A small image deblurring model, trained from scratch.
Model: 9.24M parameters, 32-pixel images, arch unet, norm batchnorm, activation relu, widths [96, 96, 192, 384].
Data: trained on drawings of small networks of dots and links, 17.9 epochs.
Rows from block 4 of a small image deblurring model, named by matrix and row number. Rows with one number belong to one channel. Each number is 128 + 24 x the weight over its row's rms, rounded and kept within 0 to 255. All counts start at 0. Numbers have three digits each. After the name is the row's rms in percent of the matrix's.
After each channel's rows are labels from the 100 images, of 14848, where the channel reaches its highest value: "responds to" is what is common among them. Only what is clearly more common there than usual is listed. The data: drawings of small networks of dots and links. In brackets: how many of the 100, against the usual share in percent.
# convs0: first 3x3 conv (model.mid.1.convs.0.weight, 384x384x3x3, each kernel summed), inputs 128-255
# convs1: second 3x3 conv (model.mid.1.convs.1.weight, 384x384x3x3, transposed, each kernel summed), outputs 128-255

convs0.131 106:120113135110116069134110119110118122140134086119106143083127147131140139113136123145071104088123103142135122118120190106136132094136130154144146127120134126139116118094132124136149119147108118102136166108119149129122139118116216113130130126150146094110053104140146152158135132096140101115110091112144157106162149163115147120108121115129112126139111116142145135116056152099123104122125
convs1.131 114:119121089117103183092126123106090100103132135089130130139105125140114130141135122163147139168190165153111091142138097136174102095128145155107137147105101137123151143157136132114114104123143131125130119136148091124086140138176088084107155083096153118145128126134132114072112162127109113133192128109074142117087144143135119168135119115143148132132128151169103093176113109130111142136079
responds to: two groups (27 vs 11)

convs0.12 068:126087148104143132139141113132146141156124126134109076105115140120095118118122107093132148095147126136111138066129082049156130149119135141110168157085114114122128160185164089066132201115106112132097100144132123100113107152150131112144135119129105153156121123113098122118147129140147128134125126135127129140111126136119098106159150150143095171146163114125127122119144090189141152170131
convs1.12 042:127174106147131128145129123143103159126151155155092122123126149137136150141125140156123148127135165101081126131105140145121166114111122137166117128103066109126129133098145103151174101128142146104097123113156101121115176129162095143162129130114141109124137137108112151132067174159128114115116146153152106129150107106111133184136109179106135133099111124121120134114138097145092105146113
responds to: loop (36 vs 11); chain (33 vs 11.1)

convs0.114 099:134117122100148139156148106123113127161122118127147162141110127101125128154136093130148129111128123064130098101114122159152092146118144170163128134103134147125096087082112116134143126082135132167119120151107136088109140147116096146160142073115079136123097172100140069139103154155155143111155180123165111136107126115087131095085143126133134118132140113112087151135113106146132141121109
convs1.114 089:142112132105130170159129144115137134161176163081135114155137134115132139118123155137159123162118163124116143175163123107109132099158118101087118164151135173094148148127136116181117135145129131149149117110143152140080161100094115137087124145137117093167133104114183131147089151147134164107087152145132072156169162094116122148139152096147117129101133079148140123115146131161132142080113
responds to: complete (30 vs 11.4)

convs0.327 097:136103109121083150107147108127132081129170118146147094115175144108119113140130218100123125118125101122112146135137098108141076115098129132086107121108111134126130147118085132118106140126102168133123139104139143132079115111152144122078102102128137138146155150127104123135134129140161156157122138131124145123132112121114124103131131144124106122142135118137071144138128153124134125085146
convs1.327 110:104137109142070170133100142124161106104108088095063147142196130130142147099097062110142091142154088111151132150161111134107120142186087104134182109160127081152117151158104116129132114169104129127165102104158144104150098090116120119084154092113125130137117057085159119103122097135151122130148157128095107163132144138097153142136115100161130112112192100157133154160095108135157106141122
responds to: loop (35 vs 11); chain (27 vs 11.1)

convs0.93 118:164114134119120125128129140133135116122110119120111114115150174171124139108120148135130056143108091145084160157107150075116118137090136105144125111116122138117129138120107117129123095113085125057164126086120102103130152130112108120147122092135134114111133166134118129157112127115130150116123103155117147127160112148124104117127134160130129125133123118110159136111099132140126088114125
convs1.93 110:052105129107091102086123113166125125119137085105106082110105136117147136142095115132131137141107178149094116101191163139127113103127123114124127147127125148161130108145131123167115128133145137173162145140155125072122113105093118102131130120088164130130116132143144129142088099140140106128144108139170135135115075135111135143146146122134134139157102103129132128121125128173146133103096
responds to: two groups (48 vs 11); five dots (47 vs 17.8)

convs0.238 123:151130089147104059123148139121136137110149103115122113116147166153134115113141048092126067179118154152134160139111136109114058109110151124098106124126152121148129099141122123143128138137154108115112113127116140087169109156061117114169137151131151089122114090158139123104117141101100160145051131136118112116174166124131114130109115107132130126089131138116119120101117150131127107126132
convs1.238 124:114163145120127150115115118122109171133119159100060110125120121139128142181118145109112111139127113104134119141179073122180137121111136174114130151120144123146127127116146111135147139117176114150113167125117085095094162135113117112091152133159114091153142146118113121112125121119114130143121176131131123162128120116102165140120134140112165138168133071130110126129138115109127165143156
responds to: two groups (48 vs 11)

convs0.329 083:115106128131109112188161094134102091088137126111102163121100166076115150145114140095118110115128122133113146113167125099127111091107140095087142134071081144093128114114107140136079147118117121119107129132070124084129130151102094127135089148087137126111160125159143143104166143145112158168145096135100149118183150165106153163145103146160085117131127150100067105118156164123114174127157
convs1.329 049:130160145153127148184091092153117152150161139169126139150140163149120148141125129122124148125112174125105146148147153137141158157158156151142114140160110175117152173117119106110129133125137144107151095129142140163095140125167144129129098145140082155122164160132155118093118163096134114122127132097159102107092118111152165108137093167113128135095147091187125130085135096095108105141143
responds to: two groups (32 vs 11)

convs0.157 107:118146121101134137099127102133135147126122106157136138145138116168143121132106122175155168116148135105179124142092098106154108141133117092156151121143131102108144134122124136130140138141125172113094104108115096099154125129161205162120130121109128142153072115118146099138105094112100103141132129106154130130094124105135189141134143160115152110094149086140132124124036128145122099127121
convs1.157 123:128099115118146129104151130147156112144128067122129140148083152099121146123135136089140124108078138128106136142132153122118141114113121147095152105149180118138139123140143137134107103144116125168184145162122156117183133133089093120136125107127119124111033144141145129140155157144142148193110112147120130115125153093150121147122140109133108161106126111115103130124129124154151107121099
responds to: complete (28 vs 11.4); orange dots (25 vs 8.2)

convs0.259 092:112136125149135167107114122102166137167157147129154140112128129148147139126142132138141119151130109114097139143146143115162129117141151140079094150126119108119113112108192129148145166118129131112144133139123122133153118136136124168141127088116095165139076075141114143109124122100127131126136131134119195133107117100134080143166129100127143131118114186127108135140089141157159131128089
convs1.259 113:110132185147095119111197157104107120109114130092108074134108122104120136122103107138146095114152113175124107132083153125139146131119112101185153123140149119126137124182128092131140101109184122112124096136112160142107115146121136110148107128094109082090157120129111137166125103066150136142119107111113148144107122093124130143117109144152153124144147166118116151149134119105145119110119
responds to: red dots (25 vs 8.4)

convs0.331 109:113098131123088134123154128133137090123117123134124122133051130128122080126118157129132119148123105161129122145083144148109054106101147119151127131118113080144104117107103147141116124113123114126117133115114134116087119148082146086184114243125119144137114141133112151136130118114140112116136109141174138134142166128142132115139126147136132121144115142117115135130138121140125128109155
convs1.331 136:105117144092175129097134181116130115080143126097148190128136114097126157129093179110126140170145111123096155135145129137116129152150134146070137153146141153120137088140082129157122127184101135121089084143108147148081138074134109120084145067143092127150193141117130134136121133146126125107111119123144115152149157108110101155138104118128122087139126110158142144112155138162117127126111
responds to: five dots (39 vs 17.8)

convs0.28 114:092122127119133144089118177130141139144115121133134122117108136131148134119109090136139095131110126160124139153162080082144114119156153127167125107149144148144086118142132162152105188187127111100155133094151142117117143132140151109146145110126097124076114108119130168103116136151154128087166128157136135159125135108137126110114075129125106121136123107111112146134142149109154140144109
convs1.28 091:131152127122121132121139075124079120118149153122128097141117136163127136125099145155104108139168150131138158115150079129152157136114128137122141149097114112109154131070103127099169109090119133160085065132088122104135114113138143123115144146114158133136156138129164071151124142051100131138099151114138129125084135148091173135133120146108127118134159123141130115130144100116124164164140
responds to: laid out on a circle (84 vs 49.7); loop (42 vs 11); chain (39 vs 11.1)

convs0.58 079:137116104115134120101074132152125110119113126122117115148116171121110124101120141122103104153110114125142161087137174160125102087124108132108103118116136111127131118097146129092155114099105117165116130128164156131160115119124125129099129159157142132133203138154133133138115097095090166144119161122132103126113107137176125151140087118142108133139126110156141131121150097119115079119123
convs1.58 057:131102128127144172148148113152085144148120156166139091109110144156133133120145122144170135157095118134132116164099098144168155115119152166097093146135103159132123182147135160118113145167163135131125154135138131180137128147130134123132093113101151147091110160142133153121061134135118138112169118119124127102142087137134194135110123166131138113143150173109141142158123118159160140170134
responds to: laid out on a circle (79 vs 49.7); loop (42 vs 11); chain (39 vs 11.1); dot colour: red (25 vs 8.4)

convs0.184 111:158148153110106128089165114105138147124101085120129094116100148130109111131139065132141081122135118121111120127132084158159144157110124165038132106149129105136156131095081113152125092129117114160111134114118129118146108076138111109144148077157138117130139185112155147120117125089119099096101160104160137136149082104148127136059154123120132113151138130130095144091143107123133119097117
convs1.184 094:116115133118100125149141107120131138153159202140083140096152143123151144143138131144121092155107134083123149140113172086158133112138152107157106151154122138127155130165130133133154160124140116155156138107169104106153130198155118135113142140193120124134143147144133117109132125127142133169166098141120120124108110095133143082111152115151137115139100143177107100152147146141130166120127
responds to: chain (27 vs 11.1)

convs0.241 078:101073147121120115118130054156121093119154100117149151145135118173132155135077154134145172169111130110114127126117093144155157157114098104178111133109132131099130166085130119134132153105154101165111156162119090115173091135127124094155096161118122130156137090145157158082148129147125160121146132112108154133139120136124152113098086151141112122116139163140108138130093161155140124141091
convs1.241 048:123157149135152137144147145116111144154187128118119130150130184141118093117099151126126100125144123122170110104115092142074145107110094117082139107129110096091121088084138138139089143170094133142109127136170160134158158121122109118117139073185117144164143134127113126124127146120074147155112156098142133103149113107154158121160134119119154140146176122150126125140138163101136138139140
responds to: chain (40 vs 11.1); loop (36 vs 11)

convs0.193 127:104145132130103159102140140126107089104129149126074099109066144137138103119099053144127105129084156076108114111105102123129150121130115082082127123169134087141105134141127140145114115118135095140138103131119128123129147120109116095090125000130157144128113106121079133113115168157130129146123126131119127138142115127119155118059119137122115141138159111123045125129123095119124124117162
convs1.193 124:127121143106144121160129124150113168172140126146153112142125098091131129139132177148149152148165087150121081129138135112097074143114113141115096150145124157099110096108098130139105117132150125138130087099165127136139141128126174131157139183139106105158110134105094160141162085112131176122134124133114109132181144152146120117129155164118113100115127155102126116129097116096076121117114
responds to: eight dots (49 vs 22.9); complete (36 vs 11.4)

convs0.273 108:156112117088131052125124125159117081121136086146138115117127177136124148107140211158113109125105071104125130094111162158103149162128130131141155139138134120151105137136154113091184127135151098158125122141144159124123134119141121105123116142134130145141145118118109129102144105090149171153153146089122135131140148084128135136101132170129143113165127124111104109115131131121125138114165
convs1.273 118:167141153139112149181145181113198104160144157117102127175156098153138137190116129129130096146121095094152159170123109129180124121127145107138115141120142142124132139109112136147124128132099110130121123083131109124148143143099123130114125143157114130116150131144136107107103137134121060117137091148102135164148096129092115137152109100138144158165129109113172119139129120101147146152147
responds to: five dots (39 vs 17.8)

convs0.300 103:136128135147089130121130111140108128155101110131109120154085123075122082175127072118143099150144177134121126146138121126097028138139135127179123137121088118138128153122115105132118117142170102130120120127111081105083123144174141132048099080144103135159100130108146131094125132117107131156127142145106144107148130128116127145073118142129137130125132150156011121144137108135121123117152
convs1.300 108:152137129113126124111093130121124076123164148137146145103170109176135150129065177140094158106127122158095097166142108158111150140148114151059089169095148129155138105115137139151105133108121131138171130122130137124104163112080130117174159133135140136159130101135124125131109140135160122127105144090177122150113140116156150132184096163146100104153148143099166116124154141140140105091115
responds to: ladder (27 vs 10.9)

convs0.152 087:155136107103133101127167113114102116107103112154159118079125143161134088103135114097121143154120130162149110106114116135135139118121107159194109129089110083118101121120159158139125116107123117144135092124143144137138126070137146107118141136126137116106117151096099115118154133147160111117094115122117091087109112143133138142134140146160121123145123128139120118120125138128160103129136
convs1.152 074:069151168142114161078098109135139096129120119145119141136141089159115146170085126118167118157166146128103140110130131145069127177145127154075123130113140082126122131128117184097118117097146188111141145118121126153092198127100126139134123113088150113155159126115199114104128179124143108115123136099132117126106159117162154177144135152116081164194153112134109103107117203135101147112087
responds to: ladder (28 vs 10.9)

convs0.228 088:117141124133125098150128092127103135135112129131133115139143166132125095123111111138157129076124145077117114095086128077138107154151146135080135132164207125087128098165124128103148147157132119090109111119076166101128139117115155101137105168153097107100086142135109134086106148153137111095113107129146121144045162139145139161112156114120129123128094169123124117126101064139156126140120
convs1.228 050:126165129139146161133121107152125146141113126115116106128143163127147182125144160129111123124112164106140124101156138193158134087116136093119148137139074125143116142100149104122150132094140119123110105137098138121137172153164147111150135164093137145136137147131125157131087128100108116141145117122179135165136140146171144157149090127083100137133121161099114110110115150123101120189118
responds to: chain (41 vs 11.1); loop (37 vs 11)

convs0.245 073:137123143124160145145096137123148121104109135136119140103145147125140114107128078106184120130123148150141115134159163101131140179122110157128106116126138131116133100073127140162138087104129138118143091147134119171106120143167151133132131121115102131130127127147108139135139137115123167120137185146132115162108131110147119150136110122122150068102107141083083109099125090130112121117135
convs1.245 051:155142115121095127103171140144148111169147127131133096136121148130130121144177117154138133120121129118129137111112161150118173122151132146136073119161160131120117147115174125168091130146167072107118140103106149140103157152143119127157133140160134121134142110112098182122079139144126108094115155112139122136144104156127159130130146131139140092133096176143106149179157163139136134132168
responds to: chain (41 vs 11.1); loop (30 vs 11)

convs0.196 083:097116135136138114140132083126099151119162190111150116139147089128137146104131131144146132099074153169143133123142123136123125132128120122153113135108154138120133121138156113145136116120083096084100128155128110126107091151115073151137118104096119142128110106111150113190132155129122160166167101120138131103109098135110196159099120131131095118125120147144240127121105154114138126144158
convs1.196 103:137119119112145110106172168141165084080126076101127137154120171086130105129113184095142118149108102160100141165093100129092126089127137115102122111120115126150107134166141139113156138151166137145149102095097140131139176112146119107151126128177114158152095156073114165133166151135139116157151160096115142164125131117152105130178151126147136141099202142109111079097108097136184137138123
responds to: orange dots (31 vs 8.2)

convs0.117 137:113134124123171158124129127131110111107127100112156110170132141126136136141108120130142092146127141109094155112130129113133156119114144134145131114136114157124138128152093125113132116104132125128127111140126146131139115126188060142145124157132151104132129101157120106097127111127135097134144123119126128114096132142128141122154141114124111110110125164121157111151117101124119103142065
convs1.117 160:126103116120139081131098172096119123125138099127111118099147119141116120110154124160128143090142102153122073088105143133105105103127105120113100118158129153144111111127131121118118091173131138125107149146118152131176090137130142146135136153125131147148129132108088140141146134144137108100108129128126120149106144178134098097107118144144106127128146127093119131103110164110108121144137
responds to: orange dots (30 vs 8.2)

convs0.176 081:129082117119143150130129097113113149135088117100162128129092098119084115114090131137124132149121096162145129122141167154104137107117078169111161092151154119123191160162133099169105114080127143104146099096160106150150125114127127106121127131174112184124141159126125128129140138108094115056186103105155128116140153133140110136120132120157154133129116112108110181110105137144113177110085
convs1.176 044:106133112094121157146136183132119120155114143158158139146123107169135124120158122126163185115094145132138136114155122072112115085135126165091152097160179128133091144133141168104106140138118128086086073166093153143156118142097132156127109108116117102132115102177120129094148107168210120129099117136104161128142161138141137135154105143107083118160119148127145107120129144136167152161185
responds to: chain (42 vs 11.1); loop (35 vs 11)

convs0.96 113:115136121109073156092115125171133102103136096144092127167127147168132129122135060118120109131132124111144131130105093063109124139117139071049098142135142115121105119096118130134166128129100136125132111104093118051150120130108145106070126161115084135129110177129136121110129155147124165131107091121122143117130137150131164113055135124109102113086111143129057123133114101154130112124152
convs1.96 118:138133130147204118093115146109134092126104085147147128121093094095147136177129154070134115102137119142111094147135191107145110127147183144174141127116133119130127109181164135142100177093158155113115144141162157166106136126142087120176133090152095137117120126155141178153094130121124104124109117132157145096102144071110114124102163116158129125148151157085173134145154116108168152090081
responds to: eight dots (46 vs 22.9); complete (42 vs 11.4)

convs0.261 110:145109108109103086140131135120124085147160159098094140140120117125113120131133144103108155097095121135099127110124088114118147143133113146138125138152146110133077137121155136115120132104070130126105133117144120097113162106115143111106137124111108114128132074131143114070143091158097172116118110108160137146199106119130110096087148113123126164107122136124112105120160132103136176120163
convs1.261 126:150142169156119111112153142077125146145092131114106146107115098138151140144122124132096129106121124099147110160155136138171105132108154126160139112144134097150101141116139098142143119164152124097110159112140088140116151122162121138137137113156128118138105099136124171136131134139137088095117188134113121145138129129138146118122113108137123098147132169133160113135100133104129108151135
responds to: pink dots (27 vs 8.1); white dots (26 vs 9)

convs0.311 099:113128115105130154119122106137115179096125139128102143145107097118133132111120108139153114126101183154100157139147136078151102140121146099126126122133120159117115139115144137134116137133104142097160134143129124148127142140120128146092147163150117145117137210134152124131109147180119093096145099131155123120159152134119178116142152161120074149101156147141141125117065156173124080125130
convs1.311 114:116059113104145126061156124153145097125125086161145142118091142119116134108133105105132092130121139146112113124100148085127116101178130112111154118167142126107129110153124138157133152137154138155182128124125153116120152143139139096173135133108151109145041089139126156108154122140132154170139118128147169141112128119135102124126118125132160112109124138133094137148147123113188147079099
responds to: complete (29 vs 11.4)

convs0.163 088:079124110141135132111121141113132131153129126115084176130100137127144185118124084136112098125160135151130158144147117115140131125153114133128117146156136101107145150116134191126127152135138133129129106132103112112119117152124127129079114118107130143122159103125119144134114169151154118135122140123144153116132098106073125121099121112113129125170133099103056188116117120107129103155130
convs1.163 098:172127131101106125129162129115136174110101165119142126050111108177148091124068177108160070108096155146101169151095082149122116143111104144152158170115084123122082093135139135139161110171097117128153160124170125123134131149161151122132111151136157129124148126119133104162112155166125110150149136134080100117146108140140115140136126168113124124122149127127188110132111143129128127131125
responds to: two groups (27 vs 11)

convs0.111 096:107097115080174139169120085133159125129143127122086111170092119147140155127123093129161073120107082145116092122123085154143117152122089132140127121144119093146141119108120148164114103131140123098144168091110094112179120163127161148220119160167133159088102155134092118108140125182126101120134102124140104111104088084118151094109150138128130118131088134120129135118138101141121134108150
convs1.111 063:151111114130130129126092118126121152107118115121139145126116106152094132099143146095145142136120132145122142109136151171131125144139144117095134105104145149090138115093115123123083153126110131112085120130089153170103159113108093170114145121100113140147094144116135121157168119135142131157135132153180158119140105147128135152127135131126136124148148171119122099140128115167138099133143
responds to: star (28 vs 11.3)

convs0.74 107:125140147144123104103112109134119207103114149128126143123135141101139147137109111109149110109138146134117118116177058122135135145110102139136147119122130133135134133080079116078135105128168084141117119118134137090135119132103078097146109114135122102140109192131129111100126148149127151161148147097159093118138145132108114128134124159128083096139129160153144113099148133113110092108120
convs1.74 121:112120155146148091115135125146140119129103154126135134110163146120125160127141093154142119166106082124129164117126164103139161130155134093174119132128139117152122146128114132140111149124105114117149144118129109149122155100147143128178147141132130127108109091119125138088127114170133103134122132135136150122194101101108115160111155133186137113086088100139129172165150146126165146103146
responds to: wheel (26 vs 10.6)

convs0.20 111:129152109119129166065118127105119106147095141125143139121133091169119112130115129130135133092108135146167125105131170106137112152124133157132132128128113140190112129123101139108135134131130063159141121128118126158125115124160123112087139127119134127116150124123134095143128050101124110143128128125157123138046058154137155124122141131109130088132140110134119106109146132140117124128115
convs1.20 109:128130123118151140143127149143164074127144084133131154157104172117165161153109145097147149124114146163126154165098136139130157143130147131116136139152135131136144133117163136168135104170121157106131164154124125131162154134133137141164145124182163149125109098116140142097128124163143145144139142129130122149107157122160143127178143121175108142142104084107158125125120163135152133114117
responds to: complete (29 vs 11.4)

convs0.223 084:124096133126075117122149129111119100115142107131177100091108114116132118106127171122115106106133130126159129123136099117134081081114125102110121136140121141134118110097107113103103112130114106078147148117166132150104156068095129097078099113117081120102140109133116077139140124134136121104151103132158149113113138085152126115136150099108108159126083115149242119120106154137147117127170
convs1.223 080:132114107116108133129070136094164083111135116128092140153129121088172112130110076118177103146093142103125147157131145133105133141116117134121146149157107114101121129124100117111156116109099115100156088076138162157146052113118111160108138110124152138180145114110145130120090110120162139163103134132131097115138113139116144145113146153141173159116144102159123157163137124131152117130176
responds to: five dots (47 vs 17.8); loop (37 vs 11); chain (28 vs 11.1)

convs0.313 089:095140118100113112083125089147091102120184134111097155146147109118114143123126130138120088150137135139155153146166123149155120112124141115124147119105101114123122139121074126140158118132161094152106133122135123128144097093157117139081117142132174134116111104129151129089118067103114146143153106161143094134027056126120153118125118078116169107141132085134111133120126103132109180146094
convs1.313 095:160133120109140158196168147132153117132106110116141142135116127128158144142114134139127162104140149137155156138121140155132125142103135136133095141138144138143125153162147144134107140130123149137101172111115163088131130160143112116122134094215149142134119127125152120114135185173143113147160151158133119179158141120129074103143150111124137157124169105112172150135148140120119103141131
responds to: orange dots (27 vs 8.2)

convs0.142 094:179133150118109126148145102143111096096136100126122126112111138193103133148136132182153157135094158135103185139159073089117136115092144125133118107128102133113161138122136122145162087124099127116173103090109088110123138106100125145109134135126110115155066120139137125146190110144128128123150118121108127123104082117137117138150135128142136117092154137131162139145146108117150127116126
convs1.142 069:142084143155096102147087088102152126120143135161117101122138131094117163109119142088124126119104157164109125091131129145092140136124118148130140112083116107091156131091149129147118112076146132091117112103152111141125135153150115145137142181131108120113142166088109106151095177091146165140151101125135168072126131123140139144121128139066143130147111119139137142128080141146135134099098
responds to: chain (29 vs 11.1)

convs0.167 083:113122169124153138168140106122113108132115113135119133142095125162102105135119130146155156114137113118114144124097130103142113152132159116140152153143118072138162127136142079117114087087125149157110125152119115103128137142163107103137113110134137122137130094127159099106171135188127126110114123120112177071118125110146121146124098110130135117123119127149094141094134119117126110143103
convs1.167 045:097135172100128180169185094116108137117116177140143120126118151136167121108149108138115141119159124074125099113152114143119170149139137139096097106149127166108104148168112111125131073144141157116152151118095143143112134119138103133122135132086116135110089110117117138093092171085125117102099124111128135112122157095177147150105125146127120163141143161123169128148147121136152165169135
responds to: loop (35 vs 11); chain (34 vs 11.1)

convs0.159 079:129097129130092103140169125124126126130109115095110106114134100114120096136125092139136118105119135108134134149158068120150153159118143149139103154143114116116161105126168124080161142152135136106142129050128153129130132134139086153117137120129101124121117135127115124057118135151153144107146114123124139089082115124143122163188059133096107127159099132121070130119127133134144146124127
convs1.159 045:124143134150128115156164159080110172162116150148139106141129121176141194126150147128153123159119113129127137121135154125114149145155086081118125105144115114139127165120132160120147072062145100166100130120132150131129098129147111119118101121086124158137121154145094126132122104147119106158100127119122165123132157109107162158088110120098141110123112117139111128123128127212123104160142
responds to: loop (40 vs 11); chain (36 vs 11.1)

convs0.73 116:104112126146121238131118104114129142143098113135147135173109128100143140147118131117185089142123139130148156143133114121173135128119102121126116139137132143136125138132093126101109126136128158119145141149128106121134135099114160101134122119117126127118095120124112119159141166117134098130105079125145124117123154118138146152201138130142131135127128110148122119156140130145110099133106
convs1.73 137:118105108112153093147122150143105138127135081099146112114134163162095105133175134139124165102110104126133063103121112142132131086145127143132119103145149135110081138118155127109124111151123123144132132173131119129184135166139125123142123168140126132154094115109124136107135130149099152109125113149136149143130154135102123132123108140140118139111139139081128098115121156112087101147156
responds to: complete (54 vs 11.4)

convs0.338 085:133138148130121167136141117118164084138122161132138088148122158088161140104101092108141115114117120166112111130087099116114103119127146134111115087130136213134122145130129126147115134121129095132160136121110134111083120099056125102084088218128109107122131125107120148087128121112139149181115141152151144118120128112087129130182102158116133137147132126115113130136162173145135116135166
convs1.338 091:125118109124126117065100120136156169083102116120158175105119130122162063119116192126112140145125135103136140148131147126100153141133150119153143125134114093174135101132113098163134105104095156121111103166130121129076146114082131120143149062107127114139103134123154121107175123098093130099122171119113081150099164118166103151105115104131098094134165118139166130149143142107106107165133
responds to: five dots (38 vs 17.8); loop (31 vs 11)